config = dict(
    layer_scale_init=0.1,
    patch_size=[4, 4],
    init='xavier_uniform',
    adamw_lr_other_params=0.00082,
    steps=17100,
    epochs=12.1,
    adamw_weight_decay_other_params=0.05,
)
Rows from block 5 of a small CTC image transcriber, named by matrix and row number. Rows with one number belong to one neuron. Each number is 128 + 32 x the weight over its row's rms, rounded and kept within 0 to 255. All counts start at 0. Numbers have three digits each.
After each neuron's rows are labels from the 100 images, of 14976, where the neuron reaches its highest value: "peak on" is the class under the peak. Only what is clearly more common there than usual is listed. The data: short English words printed on busy colour backdrops. In brackets: how many of the 100, against the usual share in percent.
# fc1: MLP up (model.blocks.5.mlp.fc1.weight, 1152x384), inputs 192-287
# fc2: MLP down (model.blocks.5.mlp.fc2.weight, 384x1152, transposed), outputs 192-287

fc1.246:134087108105125083086143158033050143128167150190137134107123095124102164166120100134129153120140082124123110079124124122117149131138072075175087210131125194116152144115068146128147140065097089122149148135148100101113112147172143156091098170141149129140130133138136138158128150074133169136
fc2.246:128116186110138121131144141046157128108126123097169114133146093145117175144130088115160157125137218086161165125116112095118150146109162123111232096143105133128111128137153169178137134135125193142081142112121107109092066100091138144173170134154138160167167101124191070125154110136117125129
peak on: letter o (29 vs 0.2)

fc1.476:067108118128112108086146163157134152112181104096097126195147135124118150190097118128100177089146077141100144109186152057109112156081158110098128144138148086099140156161148145169138238112132166115133119146124074121125188171144108137110110129174156181116110143165125081107155175188125083185
fc2.476:099083142056128122129121144166103195150152067088140109171137155066123107089142133122141145127150175159193135127137121152137126123134108147120085055134123153123107110127126185141163079093123099113097118092094128174109172056072140121117143131144114163110123190096133125098146080141101147176
peak on: letter o (26 vs 0.2)

fc1.250:101120112127202178162128157123112138122110114130089108087069109144130173141084174119170124102121148096123115097113141115152079135113139091131112109089092137128112081118101111125088111112170164083134182124133132149101142086149128150120105057124098148143184081022071146156176035145152162112
fc2.250:145133118172144162147135122124150146196106206168131152111125163164133093115096115167157085137180083146123090136125086070100139113161155142155134167162115139150140178085156159082137096142122135112099124108058184155168117154192147204190067134129132163133107083135140175128160189113208151124
peak on: letter n (28 vs 0.2)

fc1.107:094145123150072128129155072158130128082097150138120079215149128171115093140035102140112153171151172181090149098120163132124183144070159120161130124153088100182115121130185149083086115135063159141135174112194108167122104137099130148110126103096156114114029145101151099136052100111112146091
fc2.107:148141106190156141094084143130188099159091133157168124106154126089113136079158166096158102122125122170166141132110101133109182180125124072092164138065166155070127101113065123131110113099128086071124113181161152161049135063218128135098153134127115130173028179125100146092132165117153089083
peak on: letter n (30 vs 0.2)

fc1.404:142183097166113135114096091180195135176100153120183152136104086154162115097238141138139089159123121169102101127076167100120107088117119142091101132168157126083135109084111203118099165128087136135171116069148154148133183147118097113062181109147122138137170168078104087144213129121126115141
fc2.404:109128124115103143114077059093125079129149116151108051097113114136089144146181082107094117122099145079101109145139122115151104136130105172170188093096130115092121114151139133165125129210111071109101101136159090153156115135129115168173112115184134081128185160074084127110131176152121129127
peak on: letter w (28 vs 0.1)

fc1.216:123125134124118110101141103123091127137089130124096140119095136177087117048073121120116157128163109148132129155137133131148117130121111102137123073131153113092114044122174132124124155249101068187155088115131107214106074170136080075172130125172143139079119122090106138091156136111139188120
fc2.216:153116084126124125157101190135064118133148180102047126065163092130177187131173078204085064138192130109175132106136107162104120102108153137116086110156180159118096142088060103161187148162129184115116114142170081127172128107207141119061083093157112132182132128193145154103080095163176151121
peak on: letter a (29 vs 0.3)

fc1.17:142123177113168134129137158137135107130144065144200151125135133129129141136118176092189118178051162131092131116112115148104106108099184135228095078107094147146164145075164151101148117158112111096133151123173140116140096112137129210060145139097120087193137160139187109109114162171135103124
fc2.17:135133055110123144118203086099108162132112145146103147117189115136089133114141136150096112122134133125105072135104166140107086106066108151110200125100165149131159085143071147094147175143122122154124132105158117113170150134132169097120130122143118116126178150113075151094091104190157167163
peak on: letter w (25 vs 0.1)

fc1.534:098100118169152154135119130219151144148168085109098171163137202151135135127109127084126149163117148060122131120125103106097105098171084126067119102143081139141118100170174138144066116097160102131155130138094138114112140135167168140078125070153144153100149100100132080151073150179138157122
fc2.534:097160093093118118107130180137109122130137150087138148153094117174122136174102127070115195131171042156128180148125160111123069133079154125152095126118144158027100134086088186148171147155105108078119151165136128118147156147130137169105127125097139152158134156120078112100131121154092125149
peak on: letter o (34 vs 0.2)

fc1.578:171104112067082097106089162165058091148162157108130061120072175119123162085110148061146150126162110145172077166136098112112164112148088139118134088130090175137156085164151157156150081123117131152122141136140114161108071115091127133163078192121133111157149169094123146098145172096177099105
fc2.578:086101182151105135146117233107099150127183116155158161204035128107135133116134092177054040129127117158128140150163185182131097152147155178128134102126144127117151166064101088139118157106180095089125147136145160110102097133165129132135154064101159116141161114169107145108096075055084169161
peak on: letter o (39 vs 0.2)

fc1.701:162124128082171170147193225088070122159128164129135142148121107135074074092173121125111085092139117107132141145124158161108147143136154158119197100123103132139118159148087088098128139092163147141070076104120166202147203108125144143072167145105121121203193106143168182081175058135144167067
fc2.701:174112155183125149115102124081160084115102149112074142153119149110127157153092073110116085134144126116108121136105081131189105130103121148118110136124118187147163120105128138142068171155119132136116166157173113181144088097200098096164125095113145125085109119142125112110138152152105146141
peak on: letter r (31 vs 0.1)

fc1.758:164099126115125121122167149124125157146112150144091076153095108178170107146180122123113163108130172081171114157166116145225097094128139172099129130148139128105163113091114125134158168109085071094088133166145154114148159120149072159102089128112096100148041106129140147141141141139105136083
fc2.758:126081108128146179104136117127110112178095078137118141113130110096195153112092148120115124127135142147169142067112163123139209128117135120142076150097118093132075125137150121144086146155161161060144131135167137123174067105158171160099079141116127069171158093118146137118083097082107135123
peak on: letter t (41 vs 0.1)

fc1.390:157132124146143107125079098111125145154160122104154134124105101165102159166136114136108196126137126167097101113190165096113162082117114178189144109133140137090163062122140150138135088155113102179139113120129083094115127156154131102063184111123100097111161146171129098119164087171105143154
fc2.390:101134122110145106146102207133048166057049141130138156126095107111137089110099135158162155130174170183136130091107161120174119084111147179094093072099124132131127125127144131129133133116124102155135105137058119109103131116169123143136085084129092126140144098136101117109119099148108223133
peak on: letter e (30 vs 0.3)

fc1.418:134061158162134055102127109122136113093179134167121135199149110136134108125135109136143080109133153141147112150150170067083151103143114135097168165104107107102112125131160147078121185115137110116130129133176063092142146090112130170148152114145101106160073119159091100134156118090137122134
fc2.418:205164122171147114101165131162147137132051116132120115083138141130190059175125085098174123132156124143084163172116106146198108118146161130161095092101098135108056125207145206113106128153135168141186086113134151120124078162127097121081102082149125122134110147141129216144126148106135085154
peak on: letter a (32 vs 0.3)

fc1.429:226115123116133139129177120092134172116126170100045118122125100122190159142123094125077087113173098141146118138083156114185100141135169167116102166193136078105104168130186136128135109124111106148084106104118089113133113120115105165096088103177060109190095169148132144218132093140092105171
fc2.429:153168160115104137146091139155199130222160147115130138112157130099115164127139160142146138131156070120082079125138136155154160164143154124135086084127141058150136155135121170149092134102129136127171075104177110115131113139134183094103144114174140147143027140174145131143122150131039099080
peak on: letter t (35 vs 0.1)

fc1.742:134110081122117152136132158111134113114113096131069126092105122123190121157109112178136103097111117145150129130172113095113093137108138236121119150138122168121085137133150172104126206071065142149129177121150107106134158110099181120131155123125107134134119114124196063192097137130126151106
fc2.742:139171134168084137139109062116156126122139085112083140149118153070099139162116157109099094114111063127149137160113097137117080129109133134158112163070085049064153136118150139171150072169128112145137113129143194131116063140122128122111096139140143083111113137094126154158065117104128144108
peak on: letter e (47 vs 0.3)

fc1.9:090127153112165141128128109050160163161092148123045146035165228084103117078077081150119152138117097121146107099141142124192129127097176139113129115173094152161127162117126101157066028104129123167111159112132115092115164042116096120070095101114119124133177169123106135156110071126106143091
fc2.9:174079130067175147190104176149099143123091114088140128109117057093104122057093138159133112124166123122142128133053109151100152179101176123083136116120133182102160145100129130115137146172124129109165085116081123099135083165155145055074091116146126173092125069130166132174156127129157132093
peak on: letter r (25 vs 0.1)

fc1.240:150115078189142069153117114171111127106106199121055142169114108150191137120181114190111109111124125168116160162108132125182159128139160153132140145176139126114152169113142122138056123136097145076127139156144144161196083139146097128090130157121096139174144116200169164162158109054125084112
fc2.240:131099170159152124139133113116073135141099188089114098102177155123088095161139150083127150128080090120125055101120140169116116187135155089091158112189115052149124175121044153130139105153187085132094091109167094144135155192135116182176089093144121152190102153141116121173173134124100127113
peak on: letter t (34 vs 0.1)

fc1.513:125187131137106133072084122103124117124149121150115136187157111171110175087143158113106104184089122143150096084106149128141105094128111126112109150108157076075123164082195170120076119151123123080161148115146079119247133117110156142126163104137153148110161167163120109092133106187127140164
fc2.513:120159121213102149134159058167073100083122144124150110103095217173138126180113128110118104118131144120118151122099119158113125141097102165124109168105129123123154115142118132105127099068056111146177127114098144106169187157125083173111132140100104184143125103102152079123170099073107110102
peak on: letter o (26 vs 0.2)

fc1.483:133136162151152094141098105197132098147102105175153141166107135122116125100021084134111110143136139098129169163087154115086146132085091180135145106134076081084151092093152105157132070111164102123147132156141144157078096102161118119142100116167110119150112156139101128150112134161133086131
fc2.483:145123136117125112160066157098089176116105155134078083107119118146077130114172226127154151115110112204122035107111113105112155111166086121083109105131150132110164105109153093125146165110134183116141123133132137105050149140110115175097106125122150148154123156148119115091108132152144148067
peak on: letter r (25 vs 0.1)

fc1.736:111127096169138111140118107100098156136173120110114158165089111145136150124130124080079125129072145116137131088123131082127097162160126080161115104140225166164040118214133134217110147121183170096166076143176130125055108116110137150153127172074105160149117153176144115165141121118088159119
fc2.736:144143117088196086195106104103131074048096126166124151121068141149114182175109146193113108124103102149122115177159146204154089173121149089089065129134098134102162098076120095124197143092153173130170148152122149117122117122128124118165111123142108127137131115177079106104111148091137135187
peak on: letter o (27 vs 0.2)

fc1.415:156124099099150115133186119145176119209049090162041156087106186084098125116119194153098142134134179107178104149158173126147182114152116140135126116122079136121054193152111140059150091153087101155087134134142156124161098095173177160085103070177078130127197130108119200143149118150154166120
fc2.415:128067127124159085099114167139140095080098104084135147162113117149147189085144142079071124126165071211133114135131097135129119128124193115124152110149187174182138138149193125115166137150165080123178144116119127119076122132084158101138126106102133140113145173066131075123092090154130108166
peak on: letter r (27 vs 0.1)

fc1.696:045081165171146111117120146128096141201066120165147126195124159147156103099148215084154120189154160123156115150099148126139106135143135106086144159129092138134184089115137120124110119063145086103175204081138143125083033106139134104076154144121116139082102092123176064151133138086106114071
fc2.696:149164177124166164093090196184110141158138190045098132152047076121164132119124184167157105141144095098126167165127142143128165124125109149134097189235184164146051102054128087144109137146092103107146080117113140160136138156109171205143105076107079191144116117141156159165165141103164126113
peak on: letter n (37 vs 0.2)

fc1.636:128043142091091095078153167170159156201110088075122143125111130177098136167145117137093128136198158208119148159151163133171091108182116118131175128099103120145126189071063081058118122122164187138126153128217173132161156126096144128116143113127145115173098151101159151147193141080131129083
fc2.636:134139140097169099136152168095093105069129139182146157158129120145161176096134098124134157128109118081078077146096094151213125135137125158148128114146176054143172122209100081112159110131078155110110148118136107153140156195143081121092144144149139120137170125129117145132093212127170098164
peak on: letter t (35 vs 0.1)

fc1.362:125195101075119149121100151126132126120024110119108103095150110133178152164072119072141173201089112151118149212100079100095102179089094093149093101128181095120125135145068061130133112107149144141134134099148111143096097134147133097101094158149153154195144092144089084139113120179131162129
fc2.362:133098147173164137107160115109092067141167101099141148125108144103128104132083148166114133138168108097112146101177070115130123061067117152170091130099090072152160078138160102127135135083126129151151107121131156119164161118157051148104142105094125105117131184102146132116146104098113048125
peak on: letter t (30 vs 0.1)

fc1.84:151134101142145179151120089091147164141167180096108103103165132099133118145081088086086158119120095139132114135107137146140098126123100151143091118177170081160129118107161144143120145111120111145142117099183208083127133128142128145158053179150117112165151160136088073153036103111110094091
fc2.84:091119137132125117144160193110123100168127115025136111121133092149133096118140056177112108112154146063081117113111168131148159105124136122135132142158077119157119096170117134166169166142113182115113162133084127150089094155078176098095058139150175150096122120071094119105122159106129073148
peak on: letter r (39 vs 0.1)

fc1.557:092128113151074126112114144083036166090118147122089150104124126137139098139092168126152138108101113108113126116119116084098149099102164133163161138076072131163121170156150178078123123125145124065131156141127124230120203095124152151105194151128168121112144113100038139104143099104090183135
fc2.557:144105139123176159169116112059106108098145156217124103172079162149130160068084057113173145134154148173081096113163115076131141190137118095100142129135193138139081123084143099105101125067082146124129146165177148126197130142111136092140130126155135146127096109114120060149083122130155134115
peak on: letter a (41 vs 0.3)

fc1.155:143105136119121115143134160152150115150107118140027122096140165110140136147100090126079129158133135079156122098146110143101110111156113150103149132131133124111129122112156159130126122132137096122127122140189169167082106131126218140103136092097090156133133111171149093176110096109163096135
fc2.155:168153081145111135122193108096138148079110069094158149167157165091132114140102176102117093129157086147128114170062082121095119079104163138096135123145153107066198124101108155136211071156156128100116121050123139108110097142151151133121130144071117138085071158161140157163110085164157077085
peak on: letter e (40 vs 0.3)